python train.py --arch="xception" --dataset="patchworks of several textures" --train_examples=145000 --targets=["centre pattern"] --num_classes=32 --depths=[3, 3, 3] --stem="single" --widths=[128, 256, 512] --loss="cross_entropy" --learning_rate=0.039 --orthogonalizer="newton_schulz_5" --decay_fraction=0.2 --final_lr_fraction=0
Rows from block 5, named by matrix and row number. Rows with one number belong to one channel. Each number is 50 + 10 x the weight over its row's rms, rounded and kept within 0 to 99. All counts start at 0.
# convs1: first pointwise conv (model.blocks.5.convs.1.weight, 256x256x1x1), inputs 0-255
# convs3: second pointwise conv (model.blocks.5.convs.3.weight, 256x256x1x1, transposed), outputs 0-255
convs1.177:45 42 38 72 39 54 57 42 53 44 50 49 52 49 48 40 48 53 43 44 48 41 46 48 39 76 62 26 56 43 51 34 45 45 60 70 44 62 39 45 61 56 59 46 58 56 44 48 52 65 53 29 59 52 68 54 47 69 45 60 61 75 53 47 52 41 59 57 56 45 56 69 50 43 71 67 69 56 54 48 55 41 45 42 52 35 44 48 38 61 44 46 38 38 41 54 53 30 29 51 63 53 52 50 48 49 49 36 29 46 66 61 52 42 57 45 48 54 46 39 66 43 29 46 46 56 43 55 48 42 56 40 35 35 54 65 63 37 61 43 46 44 50 42 61 50 44 48 50 44 37 63 46 43 55 56 61 56 40 48 41 44 45 46 47 45 40 33 43 59 50 37 49 26 34 64 55 51 40 56 65 52 62 53 64 43 50 45 50 56 44 51 73 43 32 29 62 42 42 42 56 48 60 45 67 40 63 44 67 53 50 47 72 61 59 48 58 68 37 53 48 40 59 53 37 37 40 39 57 59 38 58 53 50 48 60 47 64 35 33 45 54 55 46 57 49 46 46 50 44 57 64 55 41 65 76
convs3.177:48 59 51 49 41 41 57 56 63 31 27 49 50 54 62 68 40 48 51 47 42 51 44 31 66 49 60 51 46 43 56 45 52 45 51 71 43 41 48 44 50 51 57 44 59 42 52 28 48 48 57 44 50 57 43 56 65 40 55 59 58 54 36 37 55 50 58 36 42 42 65 42 33 51 33 64 33 59 39 34 70 49 53 58 45 52 68 31 29 62 46 56 26 56 46 55 67 56 50 45 59 44 58 48 49 65 57 49 52 43 45 57 54 52 54 67 62 57 48 42 41 54 43 57 48 34 46 43 50 42 59 33 59 53 58 74 48 65 60 57 52 35 59 47 44 50 47 38 58 43 53 53 50 52 49 46 53 29 41 59 62 48 40 43 51 35 56 41 42 48 39 38 27 58 39 31 63 46 56 60 50 55 51 34 45 59 57 68 39 53 41 31 42 59 42 47 52 47 57 17 60 50 56 42 47 47 34 46 35 64 45 44 56 59 47 33 49 49 53 47 69 54 45 46 49 46 56 41 34 58 42 46 43 73 33 40 44 46 37 49 46 44 67 47 53 49 77 61 50 67 60 46 50 55 44 30
convs1.179:47 46 26 44 47 63 42 37 53 43 46 50 50 44 73 48 54 73 51 44 63 52 56 58 49 52 71 52 61 42 57 45 56 52 64 51 49 48 33 51 50 53 55 56 50 52 63 53 36 31 37 45 51 52 38 44 54 51 45 72 36 55 41 48 46 50 50 47 54 54 54 62 46 75 44 56 50 67 63 49 51 36 48 33 45 38 53 51 45 51 51 56 66 54 52 34 62 43 51 64 57 50 39 42 61 43 51 59 51 57 35 32 32 26 44 48 50 48 39 28 54 54 45 48 51 48 43 49 27 57 54 48 45 61 42 37 34 41 58 51 53 59 44 37 54 50 57 64 27 56 66 28 57 43 31 47 41 34 31 36 41 66 45 48 32 62 55 42 56 45 36 53 52 33 59 45 37 52 49 44 53 50 59 45 49 43 43 60 27 54 43 44 53 64 52 53 51 50 37 46 53 56 20 76 49 54 49 60 43 59 65 36 59 55 50 50 67 68 54 47 52 52 50 53 37 40 53 61 48 41 43 60 51 65 32 74 46 60 57 57 50 51 44 45 57 44 65 32 52 52 45 54 33 49 59 46
convs3.179:36 50 47 43 36 58 56 57 57 45 34 80 51 54 58 47 52 42 60 44 50 51 43 40 54 47 64 52 40 58 44 67 44 66 44 38 47 54 53 48 32 57 42 59 49 54 76 34 44 68 54 59 59 48 44 44 67 61 50 46 61 53 28 49 49 52 50 68 52 46 30 46 57 38 41 40 43 29 64 50 56 53 44 45 62 47 56 44 45 56 54 42 49 56 43 78 48 45 42 47 51 41 49 46 58 51 64 47 48 42 50 50 72 48 40 33 63 46 33 46 40 56 56 56 62 71 54 48 45 39 68 59 34 67 43 59 47 48 56 46 48 47 65 49 53 54 54 62 55 49 51 42 52 20 51 61 65 54 52 41 56 61 45 51 62 56 57 63 70 46 66 49 41 29 63 51 51 59 36 43 61 46 55 53 57 53 39 37 40 50 76 70 46 68 48 50 55 35 39 41 31 52 50 39 56 63 43 56 56 53 38 58 48 60 51 47 65 62 49 67 68 43 56 45 48 51 49 44 59 60 62 45 55 42 42 50 51 53 59 58 22 55 43 40 47 53 39 58 47 59 40 59 40 49 77 42
convs1.180:60 51 47 52 49 56 50 45 47 55 55 31 52 50 58 43 29 36 67 52 39 61 47 49 28 46 31 40 69 32 56 51 61 38 66 57 56 46 49 62 53 41 44 58 48 64 40 45 50 54 50 46 43 70 47 35 47 51 54 51 49 45 59 65 31 46 44 46 38 44 30 47 49 41 56 65 51 43 50 40 66 54 53 47 53 51 76 56 52 60 24 58 48 56 46 35 40 60 40 52 35 49 40 42 60 53 35 40 57 35 49 52 59 56 70 54 57 43 55 50 39 56 47 62 69 45 52 51 32 45 49 55 51 49 48 51 49 58 63 64 46 56 54 44 46 50 46 58 47 48 56 55 52 54 59 51 53 47 36 48 47 35 47 47 50 56 56 55 36 58 57 62 53 53 44 69 42 75 56 48 44 59 35 48 76 32 36 41 54 55 46 35 23 51 49 75 51 55 36 40 38 70 38 43 48 62 69 40 32 38 54 44 50 54 53 48 41 60 38 58 41 43 54 72 55 25 43 48 59 42 48 42 68 44 43 39 53 59 58 58 50 25 54 46 39 66 42 47 60 42 38 38 59 46 39 45
convs3.180:72 44 57 54 38 53 51 63 45 60 54 25 49 70 55 45 53 63 23 52 32 69 57 50 49 48 44 62 49 51 53 61 46 43 50 46 61 49 30 44 63 55 38 44 47 30 36 47 55 43 43 60 46 44 52 41 37 49 23 42 42 55 61 65 47 32 36 62 43 51 53 44 55 33 50 42 79 42 41 62 67 53 45 39 56 53 32 45 54 42 52 59 37 36 44 44 56 37 39 60 58 63 40 37 67 48 41 34 55 48 40 67 49 51 57 55 52 59 46 54 40 46 65 54 57 53 54 31 40 55 45 73 56 40 51 46 43 48 32 57 51 61 56 53 43 38 47 47 51 67 40 55 50 58 50 44 46 47 40 51 53 62 47 49 44 52 43 59 53 38 41 49 55 67 60 59 59 46 47 45 58 52 55 52 61 47 58 41 37 53 47 67 50 67 39 41 57 59 53 57 54 64 36 56 47 56 40 46 49 47 56 46 64 70 45 42 55 35 50 48 47 60 48 39 57 47 60 48 47 65 47 11 43 51 37 32 43 63 44 48 56 42 41 73 65 67 36 47 35 50 54 49 44 55 57 41
convs1.181:70 59 42 43 55 58 65 30 54 57 33 53 47 37 57 54 43 71 55 66 47 48 46 44 57 47 46 43 48 44 40 43 49 49 46 47 61 46 51 46 52 41 54 43 42 68 43 41 37 61 60 57 44 45 44 59 37 55 45 51 45 56 44 48 55 46 60 24 56 43 44 58 61 47 47 77 52 41 35 54 67 44 74 50 49 47 50 50 46 46 53 57 45 59 53 58 36 42 49 49 52 46 48 59 28 52 32 51 44 50 62 72 40 62 62 40 25 52 59 54 47 31 48 51 37 58 43 58 45 47 52 49 41 68 38 58 44 40 41 43 59 49 50 51 49 47 48 69 46 32 43 49 60 59 54 44 50 61 36 45 63 46 62 59 50 47 43 65 58 64 51 45 46 51 55 43 33 49 31 49 42 37 42 56 58 34 56 54 44 53 59 40 39 48 54 51 50 47 56 26 45 33 51 58 20 45 68 43 44 51 54 72 53 74 42 45 55 43 42 39 56 59 64 45 51 41 48 55 42 51 36 52 38 52 60 38 39 38 19 38 66 64 56 50 23 50 55 36 58 54 57 35 51 32 41 40
convs3.181:47 31 39 65 51 41 51 40 56 35 40 55 55 51 52 52 54 50 45 45 43 52 51 30 60 67 63 56 59 45 41 45 57 39 59 51 62 50 73 42 40 52 53 48 46 42 42 53 38 43 58 54 70 45 41 45 45 49 51 53 46 55 45 59 48 72 62 50 51 34 60 51 32 53 67 48 25 58 44 33 48 44 50 45 42 54 62 58 54 41 46 35 44 55 56 56 25 46 34 40 57 58 45 52 52 39 75 31 44 63 53 60 42 40 63 56 65 36 40 46 35 58 50 35 31 40 46 35 37 52 55 47 48 54 48 53 51 61 48 50 32 47 58 43 49 41 39 42 33 53 33 57 57 52 53 70 49 52 59 39 67 62 71 39 62 46 45 53 56 61 42 52 32 65 44 63 47 53 42 40 47 68 52 46 31 39 55 49 61 62 47 41 38 42 46 54 70 58 39 44 41 37 52 48 58 60 48 58 49 61 55 59 38 52 67 57 56 46 24 57 60 58 44 52 66 46 51 48 40 56 54 53 54 55 61 49 45 65 67 49 49 37 23 60 38 73 52 63 52 46 63 55 52 47 36 37
convs1.182:50 47 38 44 44 45 49 64 56 47 55 53 45 47 60 34 38 38 48 45 44 50 68 46 39 31 56 39 45 45 35 31 34 26 41 36 50 80 57 58 67 42 50 31 52 52 54 51 43 52 49 45 48 50 60 56 46 44 60 49 53 62 80 72 61 21 59 57 43 58 56 55 47 40 50 40 56 59 56 55 37 54 38 54 46 46 58 56 43 55 49 56 53 43 50 53 53 33 36 44 43 25 65 28 57 41 65 40 51 44 53 60 59 53 45 38 55 66 39 36 39 50 37 56 47 47 43 54 54 54 43 45 45 48 46 60 35 56 47 67 59 56 49 43 40 42 46 46 61 28 71 55 49 51 45 44 45 56 42 55 38 42 56 62 42 47 55 53 34 51 44 40 43 78 46 49 52 57 59 52 38 36 58 40 59 41 29 44 62 44 35 54 40 59 44 47 35 49 55 48 46 39 44 54 74 64 41 52 49 42 42 61 55 66 43 41 39 55 48 42 54 60 49 50 53 53 60 45 68 50 51 45 63 43 38 54 30 54 38 26 60 52 34 53 35 46 41 51 48 41 50 73 45 43 40 50
convs3.182:48 43 56 58 48 40 51 74 42 49 62 42 60 38 50 72 43 52 43 44 65 61 28 27 51 63 44 41 38 41 54 55 53 51 53 37 42 44 58 37 46 47 52 61 57 27 45 35 53 58 44 45 59 51 40 41 48 44 58 34 42 43 51 57 53 45 36 29 47 52 44 34 46 52 41 54 53 46 52 67 63 51 34 35 47 52 57 43 52 47 23 53 40 53 37 28 57 59 52 64 62 55 53 68 49 60 44 41 52 42 50 64 49 49 46 39 57 37 58 42 45 53 41 33 41 51 43 52 40 47 40 49 57 67 50 51 47 64 46 56 55 51 53 53 60 41 55 49 43 63 41 41 46 43 40 42 49 38 14 59 62 57 39 37 44 47 41 55 45 41 54 63 51 36 57 57 70 60 60 53 66 40 57 59 58 52 57 46 67 51 58 55 56 59 38 32 57 49 49 36 35 32 55 45 53 54 41 39 43 51 41 54 27 47 45 55 60 55 38 49 61 41 53 59 50 59 28 60 20 33 46 62 57 56 51 52 31 36 46 41 74 44 46 63 52 36 41 40 69 50 46 53 50 55 51 50
convs1.183:39 50 53 56 60 56 29 52 53 38 58 60 63 48 63 52 41 52 71 45 68 59 39 53 49 50 46 49 10 49 55 56 55 54 47 50 55 43 37 48 40 56 37 64 51 55 37 56 50 36 28 50 53 55 49 55 71 44 50 49 52 53 51 53 39 42 45 57 60 41 55 46 60 57 70 50 60 52 45 51 41 44 49 59 51 52 50 44 66 46 47 39 31 50 46 43 48 40 58 54 47 42 44 56 45 22 44 68 50 55 57 45 86 48 49 55 42 53 37 55 52 44 50 42 37 49 31 52 20 40 33 22 42 48 56 45 51 54 64 41 53 53 57 48 36 36 63 42 46 42 48 77 60 68 54 46 67 50 44 44 58 54 50 48 48 37 46 55 45 57 70 54 53 51 52 65 49 51 58 54 39 59 52 51 46 48 68 69 43 51 43 56 53 57 63 43 46 47 44 53 52 49 43 41 52 58 64 63 48 54 38 53 48 65 58 62 47 49 52 81 40 49 49 54 69 62 49 28 41 43 64 55 54 41 43 41 66 60 57 49 57 36 55 52 58 45 46 19 63 53 52 54 55 50 45 52
convs3.183:32 49 53 56 49 55 35 45 60 53 45 19 49 54 70 37 31 54 58 48 58 47 49 46 55 51 60 47 65 48 47 48 37 65 50 53 56 74 50 56 30 57 50 44 34 67 59 51 37 55 53 60 48 41 46 43 32 54 50 51 36 48 42 53 51 55 42 49 54 56 55 48 56 49 49 65 67 49 40 50 44 36 46 44 48 44 47 71 71 57 47 33 64 51 75 43 54 43 58 42 61 69 65 47 62 40 55 54 37 37 60 54 45 70 41 48 51 41 59 65 42 51 52 52 55 44 54 40 48 38 39 56 35 63 50 44 53 54 63 57 51 79 42 60 44 49 50 52 52 47 59 56 46 70 48 57 42 57 46 58 45 55 48 51 58 24 50 33 42 48 47 70 48 43 49 60 51 45 38 41 44 59 53 35 53 59 80 67 35 36 60 58 49 66 56 50 59 42 54 66 54 56 46 53 44 60 49 49 50 50 38 42 48 54 53 61 17 54 36 51 25 58 67 44 48 50 52 31 58 54 53 52 44 55 70 49 59 38 34 42 54 62 54 61 57 40 54 45 51 61 58 36 41 50 45 46